Weights of a small image VAE.
Model: 2.46M parameters, 64-pixel images, encoder arch caformer, encoder activation swiglu, encoder patch size [4, 4], encoder widths [48, 96], decoder norm groupnorm.
Data: trained on rendered solids tumbling over patterned floors, 3.7 epochs.
Rows from block 11 of the encoder, named by matrix and row number. Rows with one number belong to one attention dimension. Each number is 128 + 24 x the weight over its row's rms, rounded and kept within 0 to 255. All counts start at 0. Numbers have three digits each.
# v: attention value (encoder.blocks.11.attn.v.weight, 96x96), inputs 0-95
# proj: attention output (encoder.blocks.11.attn.proj.weight, 96x96, transposed), outputs 0-95
v.13:164146169177153124112114117137129116086156100113154148131128100141102139143179115119129120104150103132107165130133118137126124133129153102151142115135118085170123164083141132120134132125118116079156078147077146130094133102184149142119111133100144113109120139132084110183155103098115138147
proj.13:097127105094125157166124114106122150168119154158073115131180141135149110096094113151101152138104144122134134079129129112176109143114122120120079109112117143143145127155144146134095119139133125140119148074187116132163119134073133145159152101121151106141110122124129154084106154161143138144
v.14:154143099142113148135115144150169097146120103149130090148168138134152125148155132113168122152143088123164145138136126124129147109158147142146135075082142126112072095129130163132115131163147131106138118109126171119148120176157098129124121193110095172120146186113126122140127141159123111108
proj.14:123141121114134070085128161113077160143129156125135176155136137142159141141093130134114137086154152146064115112129139114137132150105102101150172170146123125117141168130127150142141140114105132112111130111142116158122143076106186126118126116154147110073127099161144106153127115102150130148
v.15:143143175121139136140100129093116082097101159149136126118139140146129174143107129145090144140139102106084111135133132111164133112102103154155186147147093149140151128120158151172117102123091092146177105125125159144137134184103141120151144145130161181125129138125126092177129120135122121127
proj.15:121140111124119088104181151157117163150178136132088108107109146132128124115141105139145130103100153152155135143121094166109094151147135117093098143103166110145111116148085086099155154128154198116118119110162128121117139102103106162115122150149116130129139089135137142113174151135161120162
v.16:112128140112069174130109138085129125146164127103153131137165130140117088123121138156143155164135136130138103131139131157138132128151113117134163087126143102133114067138114121102133132119122201164094145134152114171124116107135137115113144127165152077139088141126122129127062148160157115133
proj.16:127155131172143086118147119143101113138133135159145127167113127104144149133167105082110115101115129124109118141117110129137169106104191161161149148113139160105146170100134134139124120153165088082161111136126100100125138138113110145132120111116092196121177159094144130119144111128099145122
v.17:120121105155130142147157150154124122099154092146093096138114146115082135134147111183143096135126123109142113142127094112124132148161148109126092101091133100137144134111079092125092146093126131117130176120063147169124103098132094131091118126123109124156103098128109118100136146145147191129
proj.17:142115135099133111145079104112136104153136154123116159123149139120129142121137126078131182147121125156113134114133149130125129126112088149145153168152116118106121132167165137098138087152122131090172087162190127098104130146097122115133112139123126156129176165168130148151085139101150082137
v.18:098110135129109144096126151096071109115147155070186143173164093138152079075133101135156139153086135139127121153139130132167139153168100126175170126154117123108123134145146138155120132105126134150129130138110105146126129128124134094128110104110150093136136097104125109119163170138143147127
proj.18:149111113125148127157117126137129140112111112171082110050126145131134202118143155132105134124161133151157153111153094117111125067089177153124119127087146117145142133155124122129152120106127123148126120138097114122104125148129108195134120140140132135127141167129098170112118088128105147121
v.19:135140130104106137124130149084135132155143134103117189136124109124140106093121138165147151117138124092210130149133162139112111090129137103174127113162135109119132119117108169114167125111180188151105138151160118155120103106120161142130114149103157101115139139132167145111123162122157153132
proj.19:151104145134159104161140096138152134137126095128162108117131146115130151161132116080126149161091147163120111106116134137130156152147117175103153117101152183119134155083164078156101132134110079130137118088086119103137137137121113128145154100173105173137122158098097133139133111131093116127
v.20:127110097128084133142150115159152186112134162142129109123139137135168118102116132158113144103131101104164097136139191122144101104154142113124134114146094081093125148160133139131154104173103154074129123132143113169130138132144170119127120147122151178167098152119136107091134130164138146141
proj.20:136174130148139115143075123115117071113093109104114116122130141158106130140136133075138136133120155172097126127128105152109185128116140149115123150116164168141143168092106075133132159130150100130140134156089134123163127114140066134117144124131089121099167121128124145152114133101106085135
v.21:117156169108131152154137149094127148139153167061111150091128146156140117136108133124112157144094117159117120163146131152166161105182136138146131099139166120151144100143125154132122104101130158159112123142128152158106115154100120119127127150161143116141152185138142113129118157184146096167
proj.21:121115069150138086101138158130138148112097103154148122142153112102162134114138109123163102112192110132141102130121128112082095164107146146142148150109110148119130173094140128119135161190171089111168124115123104115133147110148138155139154114111101141100145114120112147152139151082100124128
v.22:130153118130092092172080092121131110127117140124117150150085120101124142132115116119119131113143132107064147125105129135068114135109104116105118111110127113141092072103149117127094117126089114096170125092110108128118106144152123156131118153104086120151111101117070110131128092112154079131
proj.22:105089140123121138081123146116127123149121159125115075060132127111120126103175100120116130151148082156163142114136165113190126113117130142147096145134132136113141149120087115118154127107115156108094140169131118158149072107103108093111110080127159151108134136120169144117123133155128136115
v.23:152146113140120113133146124092093122134141158158095154157116115114120177105122100131157137110122107132130144136132189107150125143106142138077152147153134094146158127151092164122156160133153152144111167156092092132062170087134141108130096148107126129101106099152110169131100128118129133137
proj.23:102123139114129125141067114149139123103125116125160084094128111160118102136115140144124082177154138100132147115092106148159112116129142101156095123108140133095140107142126090143094099066108131117108114112155154123199113144129135137117161120135167119151173136085156098132125135152126116103
v.24:123055127162138164124172141153127130152137134164165152131147132139165132154127120114124153141137102158141076088145146114146146112111144144135097094099160128123157096105128104117136106120128138071119153134130144135088124135099152152135130077151149152158123144130135121084078096115098136110
proj.24:154192123077101124139106149114126106104127124100083098133105139134090101104135122124118104133125122113101107162087128138119102142130114087127176106148133108107107152126133144114128163187146135129163109110131128124131127147152093098138112187120103111110132126185145107155092150124160104153
v.25:122103087124160101167145135109135108130117105157065122136130139146137148158133110136122117101107086142159114128119129126139154144108140102078084136108109136089150146113110172138139175152170121083121125116116107101107134106178113135120140145101143129112095127099160113093164110130070110149
proj.25:172153158115123103111131130130106141130171140105190151149138111113120134101112167138139141164121178125135106135128122148139122130181152141142121091135138123147145123098141084156120125091093117182145136133122128152133098122092140072113113131133086120106147083138105122121099181116167122097
v.26:098134152139074163113112123079130142124115155109134144095116115142139104097097130151160159147128091106149094077137164136159132137163147143134166065150146125116134094128125141142134108144128152106132092172140129152129119132096141110141131133136103091142133128134210135104099134149144144107
proj.26:153135102118167106089160158163102128114121114136174108131121165124125214171141133153110102112155144119114105159125083132129154085115127121131139194091130149149146167140142133112121147171128095111123129114116135146136157144110098142115130144147112162095100144133107109161141115132110123119
v.27:109165123137116172104157158156116108110087078163184135146114116124119130131099142128136139143204077135163105079157152125127119111134148168132137117178135130122139147079128121155134150138128132124145142160107154126147153139165135138096133094112108144108171158146118133133129117129147152118
proj.27:158126120105144100141116098115146140146165191105104115107147115147165123112150132128113152099086153143099160162117135100130163145107140063126135159078126095151085112187110137086130100129149147128135125081155134139082112142104117108144123159143132128145120133145118141125121123122162096123
v.28:107147155112134146112054121118132138133161174139122136114133163123153133105105134133102155127116118135123100127129142127152142134132093147083137129098174142145109159202134167116143090155117117121147113126192129145161128177096120119152128145158151130156117152106136086108104115152097116114
proj.28:140110090148123105102171155137120102111126090098132142149124109139118135195146138105162114126118155090159105147116110148091097104150154115160153122160125145124139118096123089147111153147151081103117125082103116126115138101117124138120135120133123131112122124135115174173215153116123131130
v.29:082131116123133191104117135115142123156123101098128104122140158132143129110093105132157137113136060149124075086139181122158116115151132138117106080077137111098122129137105166137153125146124165100114133114157122095136099138114140115148126116142148093146124156082139109081115117120119148103
proj.29:173154140134138064151119126118100140121109150117133146128128107137129123143149139125096138135110147082124164139121107117118153110130113115146170159164137154122110150079148086094124132156142078107144102142074146150089158135142090123103110154131113149078149108181125140163118103129131097145
v.30:108120117139118109157083129162132121157151123144119118144120088108123126146088123133107114126104123108172104168130120114124110137152166130079063128091133127133112133107111131129172125142098109112128172070101147152139110100180124101122134097121120092130121098098163146123113078111088148115
proj.30:189131144120123151127152129099125133136146133113124139156128137170144156163164106103134088141167163163132175131133179119135130146134143127178158148165124167105141128130138143111112130109151135126171143204134127128131125168144099142140164152131128148140173159136142147150142173143140104125
v.31:116123142130132155106108117065110113128110117138168140118139128128123122160131122118137124109142142136109091139139131154157127073091131145149156097119096131141131135138129161107144147132079134060193083116135145125126128176099160122127136132122085080138117154146166142144066131148131147122
proj.31:135133093112106110138142142146136112154128132108110127124147163113137115076123138141142140128125118089129143089134084137089103159162135100116096136146140124145120138105131091123097112146146109107066113134133141128093109073154065126123117127141148208094132117125117093098170104102118134110
v.32:119149114105133102130086103119174145123171144166069124098101141098098153156101105118110150094115135119067134155139114130121113144108147118111082123148153118113131121117102124139098161164106145135172162091056127146144125121139114144139123143111104134095143092127099125119106134155149141138
proj.32:130102123119144149093125134133086131108103125124151140133161107154138101081170122145138103166141132131180134079119093115109083146119093124131140155082117111132149167125134105102130077091120108123077109151202113122092126124127135118112131114121153111178107113133146144129138115110125096124
v.33:103089142099142136120097157126140122178105126150145106162126117141119131154119144132118112099087108111096106106138070098161131142140116157164085127115117148131101081105158141112173147122096138104065171094144148119168122140160152159122123140138135153136105149116121130142125116127099172109
proj.33:145151118161111150140165126099137134089157122129115154104117132148131135104150123107124139136150141112137097145098136151118112097095135126072174107140113097131155189139130136167122139146131140125157049151100115139075109112109103130143122122111111120103182114168153126134113123127164091158
v.34:104143117143142121150145123100118182142161148114129141169129103147154151111166156166163113177127155142128131132129135169124109111128141139103161118088096152097135124126128159142157143136091125142090145163117151158117141150116129116151128196155113151127105114172180084100129152135161126137
proj.34:135100121111121154125106136140118080130088126138156106089132142116091149144110115100109125065153076125117106123120135100137179132113141111138134133183138105144131107119107126096116124106141139142152095096158102105138118122095126131078108097091126120110174161092100157143151071138121117114
v.35:120106154113094082111130121141111108107110113147155122160138120139127151113150116126143090145163170139094125113102073145114126120133092126149151200170122132183119128184104090118124172114135156142129133137141124173144140079108132143148143150123089136112074119122121141137137119128154145122
proj.35:149116126159136179148141121103133160120161125105125158135127151105111116094132151194095159140100125116156154138135163155161151148121183150136109075104098124101150094090135151143161128111110129105085140148115100086115153169160140141141119100107154111165155122117139132123133110123110146125
v.36:143118108160174112161130145156113167129132120168152110133135150138119133131110125139129088103141137126138146133150137158164144161152106096127173139119152172102139162171111102118111144119165117173115144139168142102097139138109117150133158197146142157116128087097131154131185147122113103111
proj.36:111137123119118156113112121118102081122114164121126116121108109132150106102135134096116148150088180163128143116146155121110127105133148146151103111154099082127133085083131167163170103166122139097130104137082119131149105120134126132146127067123112109140134180163172093134108128141136173111
v.37:148116133121122112094086118087155113114119132168130184138140087074101160110124126127133108135155131143077138134150125101108113184092120084095123100118097106132105134096125147104131131110138161080147114094093134113114144107141152119145108153106139131120086141112096134153096098087131121134
proj.37:136160155130149140160158087133116123116145134108152096136132151172123088132158100147124138123093120094164132112110115153158153078120119157122140129151141137106162113179145102146128125102132124164109132158177110132128120130085099119081148114141120062122157093109137139088171118155124136119
v.38:132170120137103122143109116173154116166151113134105111142138109083115101135153109147127131145105135125138140066133089131111108121124139146150101134120100105158112122119141122129140187146124131097174127122142094165133062144081143161130116106136094105106117129141075135173073126121123127149
proj.38:090086120111136133109137120103146180131101124094176158109109128184118158100109133087147153122151098118131108122092102140161111156145116120115130113118125135135158135127132143148132081099117116129080117144137159090091145103157156090126152145114162172122164143112175129091139113120124100128
v.39:134135140122149154151161095136118118144150143112092181128128141066138115141178130141164119098169157160131151127099111130130142159106110099102105124129150144136123136126156158123136114116141165095153136078142117160124088124131123124125141115141187091118154155167079124137096145125077117132
proj.39:120098135155108120108115131152116155120109136154168093138130114172127128117081122120106117166151111108123111136134112132167145112141153117189150132148122129092159142147121102102139139154135099137121085162107140086121109101066119121159148143114100184164121135081168170124134109137138155140
v.40:121052117127125150125097145116103135145136123147111078135105147201164160142135132123096128144126146138155088087155114120177116124154147164163103138139138120115087137104110164110143147138102131147093105145141144133187137135124141136108129136118126154157160149139152127103121153138134168103
proj.40:130205150139125118118139099129130107118129115088140146131142125073109127141103130126181151112110127108102142148127128149079163123122145115122166097101150141153136148163126107159121118144125127102142138104098114159049114115104098129154160123122132094099122120113134110148121069126116085134
v.41:144147133107080078092135125122137121083130131098120150139113097073100151140154116126108128167138167152101190114105081124079162119125102072103114141142123149132141121119118117129147107124143157092135110106158118138167140122088109135143135100105153129137091108105138103140120160106132112113
proj.41:124088148133137174173139131131079120133162107143148113084121156158111132123091181102136121113132132085162125136145114120158127117106129161145124103148127107090134135129108116105121149078121109192123150150121109108099118154136129111173117159165098115172127090134114158103158120145095136123
v.42:148109119120106098170125131137108136113137121095142097134111122142108112096152127123134109107114127094138138149088103141110170155138126122148170160135081105119110113131105105106099090119141143115068112142098104091116112093122112138117130175110114145164114080112161112126146092118076065118
proj.42:116152149152156121116153113134101121154151127148141179100134124130090123116089146131095172170097141141135095107153159157150085141108114137109111134130132173126146136116148115151144120104075121164161138097151127107173125135120157120165107077126122110107092166117107134128171152130125178111
v.43:172127134096148113137147119157147132147130128125095174148118133094114133204142119147140117133165148182106163108125117126104138165112136127091135158101145094133110154114139124144134163102186156149147143086075121120157121094159125116125143136105136127109110145148083137149148145102154153134
proj.43:112133150138123156129099113113098111098116132125163092129122094181112115059134117134144087133149120082144104091129129131156120112146101127157146092139126125109159117133122150133108128159079137121088079168152124109076135125077111136135090144120134114127125098118153096125129115128078104107
v.44:156124122153133111112134138120113120090084092116126175097169120122123113091132125136119175155137103126151136117124121110140160079147128121192141117141107141163093167096123139130127106105110090122050148115104097097097132145132124133105119162084132159125134154126109133125161108131161117104
proj.44:127124113112131186125137161103130144156159144164114122159127127138108130147125115141136085131139173106101129160162094110118102151092163142121111110105130151098180084153140099137106155135128136163168081143163153144161148107143136143144101092151156106142137106156094115116102149137105142169
v.45:174115123130117128110097129147112121167158107149114128174100106185096120175153113146116123115112134150130142132148104079090141115125167143140109144120144124150108120125155133130114155103124099141065149131070128112147108076156133128087108115126104122168143111132121128148142099134134179163
proj.45:084121149110127137138136108135176161097141127099150140122116153147126097096117123084138140157150139105128073115094139149147096143116108150127164096150115121138149112140121094156129099146119150151150160107146143137096094139124161126121136132120141084117125137152154117105044130111160066134
v.46:145097112110134132152077138151162103143107101159166102148118158171140128165099123115133125114093152087116105159145122157142140125146116173148134087117097148134129126125121085116121137144082089069135095160153131102165120164120111108109111101109105139160120155138141143121123098140086147135
proj.46:109162136149103127101133161110108121113127120114080129113119125150134104101143130145125094105164098109122155137092119063129101132138120096122124155100154099136076135122124159152131118121174148129112134067102128184092107104138143156136117174157132138074121129134152086118149144110153131119
v.47:117132153116154085132133144113101110137166163167138159128146094108070138118144112127142102180136134110113163142159163136141115182132088104123168141172111129166136097141146103138147122120151168132149126121103136118108108084137138098138128118149145077149147119090117138133173132111148100153
proj.47:108124135155118159135119112112161132126127091144186116086089153122139127123112132114130180107161118133173130157120110131172108066116107153138103104125134140085126140140108162148153154106093117130102108147129136116143132186136128151109115122127159125116083171134148114115138150147078161094
v.48:113105112143126143137132138144091104118121118131137107135120142208154086117108121118099109076074125117108085155121124106142134124146117134156127121116144126095145128151140121112117133101124096079112122145136153156138161108126116144064092121120122126154170103140141115112133150164081193114
proj.48:119180103120120093130100138101104141147123095161080125124157093055111174132096123137143139163202092145159151099097119144109115126114121128133138155118105128147111119092132116098126124174125126149157133101106108105102132144171139117144149106116112141111110113099151147128147122108150110130
v.49:148134106133118126114135143113155108110135155168096158124153169132108128154122135151120161176156122157151141106155133126146160128109120114115139168138176108131129161112141164154151177142171133131176165165100106125153116129163107091093088148116131170113138154131117105138093182135136141127
proj.49:121135165102150114141096140116136178137110104104156106137101107137153160157154136117142121090122141114114148122160114120123123153161136125140124131084124147128122107130111130127123107087074104122078117098143128123104104112078141168146133142109158085133092045131143165120166096123111112128
v.50:149142133141136087116137090142156153094134125148094138150115079086123103117143110120096111096133132126137151103134167133127115141102139085116138149148133115139124141116109117140129137089141120172102127097091091104079134088119115119130138116113168105114054091110134173137147125070148113124
proj.50:128107134139124157151154158149114127142152114113171114085108179204112118149134132118156112175113124173123089158130110139126115153136113143137107123107130108103127090146137146155112141126116158103131122182149125136131125120172137123132086138141081114141169149149124098110115153162071141136
v.51:093144116117136148095084118105150112141132164143150147083113159117137109146102138156121142136190118142111129112142116129105132085105134122122122114086137136071152166126119124135146101142150157049132083116169162129089117136122123131128129111151136140095105169136110115076107122111131112143
proj.51:151132105115127126160144131147125163127113105101088131177161116129132152118182133109133143095055111105142092131118154127091128123152090084104126140143130122169125133087132126130131130130143092162140171138118096127166155120158124131099134148087144138138131061151111153172133135118108127134
v.52:149114129134178118169095133076114164154134097120142107178122135130115164128134163147123096110104165102121150145112103126121125129168120123122123155119100150180106116113119108115120124113100119067117163107116136120140123131174131158107178162140122118167104108107163131132137092114150086152
proj.52:129128153148118140141155103171127069097141186131127163118154112175140118135136092111117147168151117141170077132142127133137124135104134150155127123149130123060131107121106133147150140137153131148121101141150121130084094108107128110141096100110128151094143160177135137132156165149134177112
v.53:111119085122144099098104100103128137135110124098085148120126114085138133173127125138126138141116125136122146126142126122107089111105111106078051121091156086107116122082134147131109119128147114060122113096099127123125098117129113110110114126124155098093117129113106120121116135114052096126
proj.53:121120130112120140081136132123104135125132137126173099142110130157110093115122105120140077103117106085143067097139113158143207138161111115164171126133116157133101114109113089117138174155117132119110123134129118106111150128086135133109118155103071171140123107133083105131114121108113122118
v.54:123108120127114150093107142153155095113121117100113151128137154086160117159137140135133109159129137120130107087109145133099128090096112086111055147102144117152081153129120130117136092129148135068172164123090132154142089134112144123117118108125098118107122157136068132129093114108095119127
proj.54:130139143119153103093115144107102158116107113146120125166129128166114130095102124106112141113148092116092124166153111106139154153163128119152157110126119133099140104079123116135151181128141105108070135112148109109081136101123122151179145190121114135146106068143158143146162146132117103128
v.55:123115144134109134116109108135101138161111128122158122093146141169143141141117140110120119079117107098170100143140115116150139085159166146181142111131099128129126131129130148133119145132106130154033140168169127127119159135100142129161177154123091133144095097149156127116097115134131170113
proj.55:132128123092124117151169131140163142110128118142090118140137141096100096128136125154139134167127162161118123145108127145089110148099085150114133180075152153122146112127116098172105127098128121151206128103136101123153143146189115143110115112126153143116137177112112135165140138139128103154
v.56:151147121135147065078118116153114156124138142121092122130135102098081092144128095111129072118103131116125174151124130110134133147091131147104144125137128075099130124181148165129095116164133084178128142166127108133129125115124165104121136148122165144102111077111109121132148153125131128128
proj.56:098113140136111178155112138137119135145128107155162119107132175145144126125153147105104163125113126160126119112113114152160114126139106103181133102120120168145122115119114093147158143085126153133078110086112125119177132116086132124116085089113076079154108163114117120081138111110128131106
v.57:135143133127147146119173157168117079150133115120098145132117102097094101124148164148145113124108154080119138109127146131098122101147102152103115123108114129147119111128116153109129152105080145066173145110105157169167117133166113131150111102131117116116141148135055139150108095147091133113
proj.57:122101099138122107127099102115147137129122129131158138134121123154153122106082107056123134106163106135121131118112114112128131155085110133112156151149117109121118140125134094121133082158185124151108111128143123095061146092100151114108130113131116167148108126137193082139109121094176133124
v.58:107103110146086150125094138115138110114127114101161102134137172169131111088105117107109125099120095120145090108142171103160119066136110149146153102110086115084157163135116136118135085136096130089115094143132125116086142149094099117096156138139119116143135112089096130113150132146119154101
proj.58:141164127141134099134134120130120124144111150133078148080123127100124141179128116134101168131121115129105140149108061103073107168125133104147079175142156140155136136127119127142108139146136106146149141095113102150180154107173126133142109124131107146105130157175088124118109104112129084140
v.59:106118150140123124102117112140129164126166148105119148113108134099091135128145108100142090149136126134152141083102107095104106133100130128070087143105096101153125193169121134123158114138132149112109115133167101127094168134129129104127130122158154154097081145122182104100132095089121125127
proj.59:136126114151144136119123142134142099110079078119131100128135114138159128137120139142118129115101130139098091172154137138166127116153140119173145127133125175112155054091106097154115163124127116131105124138106133123162114120132120176118099132115104059185164125125114153159152151144104106136
v.60:132146099139152145148122119064153159126108101165086148144125138134131140157177130161121141176162106145100134137111105131092158104082174093121123106098123141100118153076128146125108159123154152073126130108101134155139123130157096137103132150126133140119106124152120107080097105116120112135
proj.60:121118149118136122089121101178127152116152155103173110149141137151093132089096133105134132091095142122159141123174135138161137148156091136140145118148138136179098100153117104095176104142117130152139144148141135169078113089105175089146135132153109130117149133154122115151109134117169114098
v.61:104125070171175123137146092084128103149104120199120135143119128108151172132161091104122135144176129146137114127085100132113135138087146111125122087112109104115115118125097091116148121141171157108165118103141149110100160142125137135128144113113143127129090125152125142105074117136116114116
proj.61:155151163117097131098126166149111148119155117107131086127103119096077163111124168173130096125090116134108115130133171120140110138159142084106111138125162117157114119152126162137118111126066133141084126140122154122125082097100120096119150136133139118126135104116122103120142096092195141122
v.62:126143136170138127105124146109100135134129136115126112145135150156141146152154127104144155102089145104112150128127080147134126102170135160185140150122107134094106071133151105120095130115139115088106123119181121125138135159126108123089138150153058117140150107105164135115194145167124116121
proj.62:105090145106091135119130145149144131140152103145135125118131123123150112133103157125122105121123121139136119112144191119091141164121131128118136119118155157174122201130108154131153140120136129173132155155087157118130103096143175138204111094089135153131093165155109107094112128116148138147
v.63:109141136134091135114146116147108124151163129097142108072144135141154070093086130115133117101160105106158105123138130128138106119152149118204131078095128132087130132148114152092137116155116141156160111141153137147147153115106136115140116094146108138160137127117181136106156139112119182119
proj.63:135144121122164085153126163114126127159116142164126163115114155108138204186132118109141156165087142132113134117108188118112131134112095139075128187168153120146128151154127116150157124149139121123130129093081132109146145171157133138112125138136103129132145135131126125158131133124143109171
v.64:138112127138116161123141123114183124136112076117107128089133156156237131129084137153118102132147107116133110099150141103136158136162155122151127130123101155137145103101114087126170077132082127119154160121140165127152149128117139125109126120118161129144146136125126150127141102105101135137
proj.64:103140138142172130131120134139110090099159138118112091126094106101103123155139114111125147115138135102124128132102212114150101116129104136120098128113174103127091132136136165107145201148148141136115090156089125150148124145185084146129095124141120138124127144148123100155130111157162105139
v.65:128185141129107107128143126128113171102136126127129118142136100112183124088140098124142140126099110127119158119111156115176069144114137147101166111172126087164159156167155163142117112096130124140133127157120098176077159097131131132154141122137125115100117145137124115144099124169097137101
proj.65:117082101126119123134097133143093097136136103167137122121118139174109132132090153104109094144144167123120104152135045158118171108126105102134113161110123159096092086120111095142150112164144128093130127105090120102146124119105133131101140119112109154137114143125130142098138167066130131124
v.66:105101107134101130119152113120147131104111146151182127154104125090146120115136156138148136157183168161126094121121111159103093112126132096087135098137140106157129140143102089098133072144147138147145114152098097110102134129101123075094145125148131145132092146118186134122097124089134119104
proj.66:164163155130144122133109134129143092126112118116127120111142161154144150142131137093134107075077108123119145126134157085157156164167133100161084164135156148088113114112117182158138188129130141084075147102136124150143154125146137163140108154100128131130127119152086145118134128110108134137
v.67:141112106155109140154148133100148127108129129114137146107079136147102165102107129116116162163154145161075096138144096134107160135145116107109146131090096119160120152140117103132135095083139152082140103135103130128103143145140144121145152130152111109144123119146184083083095106079109166103
proj.67:145174129106145105135117132150102112140138197128133108112127119123153130121146125149143130122116144131185170123121142111123081133142121126124096146196151129105157107126134139110143128178102133152117149142160136172145171123157119108126131155130142169112157128127076193170133142131114103149
v.68:118121117145110155124111140098120119122103097154129148118105137146099145156152148109130192134142090111144117119126133136124160099129146158130139140111115146101104133089129088111109109088139181090133133133112142149071084079159138163131130144067106146098128127130106101159093088138150155121
proj.68:141126134100136127115119118110133133102142136107116111153135122151129143102128105167112059102123148126105119114113104106129115146132100090119134087100095106153152151125132137120146120150114089168118149152132109117120173154077101107161093104156073102133079084130120126079080142137106102112
v.69:158160141139123110127108153121129111145140135068131131117127110107086149123112101100159126141117148134080136120113114138133126167110118166104155129147106109133194065150150159149124164139121130185129148141118130152141132136133115128191133129125110139114156113136086132161093141181094148143
proj.69:111102094128091121129122101169137117121153126177143147136149144135147118076142138127124126114162108095148145132107090123148122113118105092124113137116114175112110174136136133107134106134147132109151125128151125136128133150117142126024156119122144073131124150082145125126148095084167128100
v.70:137132105121135127150090167109154131183129121109121101142130146144111127218100116122101151132091099132143117119139122143151154123101129173110130139102160144117160118114142154125139122171121123131147154108101182111166087179157141151097144122122147114121159131115087096115108146127101120150
proj.70:111153143139140111116149124121115133092127149157135156119156108109146160090163152120168108116155138102107137123113147129102125143182141084142100113147125125151096167122148128149125122095098098154159111175157130124076165077084139097123128142159120172128136123162137163131149097142163105126
v.71:141146144136139135126175100101134137158168158123161152130125134122119120079134099117104133089097144145091106162100137134094097164156076125131192128109153114176140148164137095130130108140130148166179114113121102125090155130134161108131120127130168126141125129113111078104122129121163134126
proj.71:100123118173134156141102159128151100093091131162072100120125124102126142121133134142137140136129145172133147082141132130165111119114184108125090120163107145093142134089147134111153130141140106104088109117094138125159187111127085141153163081116141134147134145103107167148111115140134153146
v.72:157106100136091125137103144116126106112091103187122159126147154113106152047136133121155142148152126137125121142112142136122143096144073130156152136115081111111073136167100118131139124136114156116099107128137131074079140111115145126138109149080102138160114144115126129140108128142142110089
proj.72:131141121089137156114101133131113146142158141078136077131103126171115137173149149114110119107110143127102133108132121106137147119094179118097103110089145135147159099083136086108101121093148145147067122134171120132162127108109125145106130110165146112122109100130120108145160113115110186150
v.73:150089129101130119108112138085103106109144150160200118139134141148100127133107128117119136104149110125127125108142144104149120169122063146142160139125100152152113122163168111111137129120142119110132142134086169143121152149091132115147114145109037160136150122098116127149089127135134160140
proj.73:110137145131108109141118113147133119115078114103058132109109100139148125099123102178109138131111119097137120104081078133146127105150134126110119107110151117117115115115121115124081114148033137128112096103154102117117124122133105131139125109123190093109109101155143139106174128121117115121
v.74:105155134102136104103102097117080147142155137147149142129134105119113086137120104119120144077120104109109111118112127126150104144098107163123154115153159125118171081120160150118102132113091103134183106117093140144112120097137101134129126051135111102128151096095095113121098127162169114122
proj.74:142114123148144154153140138143169089127080126140103108134145151135117130123152125143106074165157109122136134155139073122125143122150167099127138109111085118144112170152108154115158104117163151143105102141153139097112120165158129120181160175121109095122080160133149132139163125117163156130
v.75:123098125110180146133115141155142112163077096103123124146133151162108180155130145110131120095133171112143140125150106141095192129165166156162100117108130146159097127145130103093133112109131129123151139138115151143197150150147136101161125168110097164143155115145141130117122119117130153138
proj.75:085148154138090137132134128115163152116125174138105142120139110106148098103120109124121155128121059155143133117099163092165074129119086162117173169158111129121133104109129143137114156191141155155122127147144139131079141119149127149101132094143149121143129141120113178139127124157139109142
v.76:076133083103109136127066121124159095120104101157146107116150114106122134122138132107116194107084100145115081090117124105152131148139146140140148118100154125105154099120122119089136137072156125095169155110127156134130102082096125116116118137118108148088132114105133108115101131149114134100
proj.76:116140124114111107114155169117086140120156171144130146128091093126125131111110107105138093136168130074111130144123081141099094095105133107086121147118123113126114128143123136173116131170088154131106095116142105111085144162134109145149171125154099140100131085174133109130154107095160103127
v.77:120119142123146112121119130150125098131136168108144138131113135163135095197161100172155137162137159126121175125140147160143148161145097118122087144094145128120138100138113113133157127171134107119113128117094158106136115146126142120092116128143152113181169116144177169149195148136130142147
proj.77:123131113113097105109113117107094159158112084135107082112104134084110153131109128086141116107143100137139099103116096100107111068077126100164139112117132106114148153132125140124083136098135160149157097160171105149143131114115132108152152124118151107108096124097108101090080129126115102136
v.78:115160104136081112139136139156162077100116099160119116184114142152073151164132148134121119116141093148137111090148121116093128089100116111142101143118111160180134154077152083150146135114108137073133126113124148113138103138119142169145127107096114162131121144128113138122127100115131161137
proj.78:154112145101125140102135120125113174169141115090098140093133110091120115075148079130125154139125139122134131129113143143120108168142133112123124076096140089111112096120111126114141120138140132125153158146148122157082128094129108078098143159128143112105128087149135103119084111131163055153
v.79:132150142137081162136132130105137142133137140123093115143120113153132170081137159132105123165179202115137132137164140169107135111152147118139156161144110108152120129145107111113126092153093152098123105132136122137117141137128115156146158152133135140161134126147198148139112097129139195160
proj.79:134073105128158109136137117156150098139116117123179144138139163129141104178133099152143131116090068143134104150139160098128156160149120157117124114150133162125180151120139130141141129127159110152113182168126107125157162122128157091105127088121101139145118156091103141132143142126114086098
v.80:117147115144120167150100148132159158152118143159106144128160174126130110151135141112120149120125105125100123116149137126129111143119107162139112104086136164106128137138115141139099122121139144151131132095146160127089127146113140178143089101119129165088123177092082145136041151096164098112
proj.80:150135135092159079103149112111088115107125122104150102127109083157163121114160110135134081137101135105151143140108127119143183111132149127129133150154121105125133151097173132134156109161136126094139124164131130129145115106141131115149162179125089070142160113159159093158166110136103155133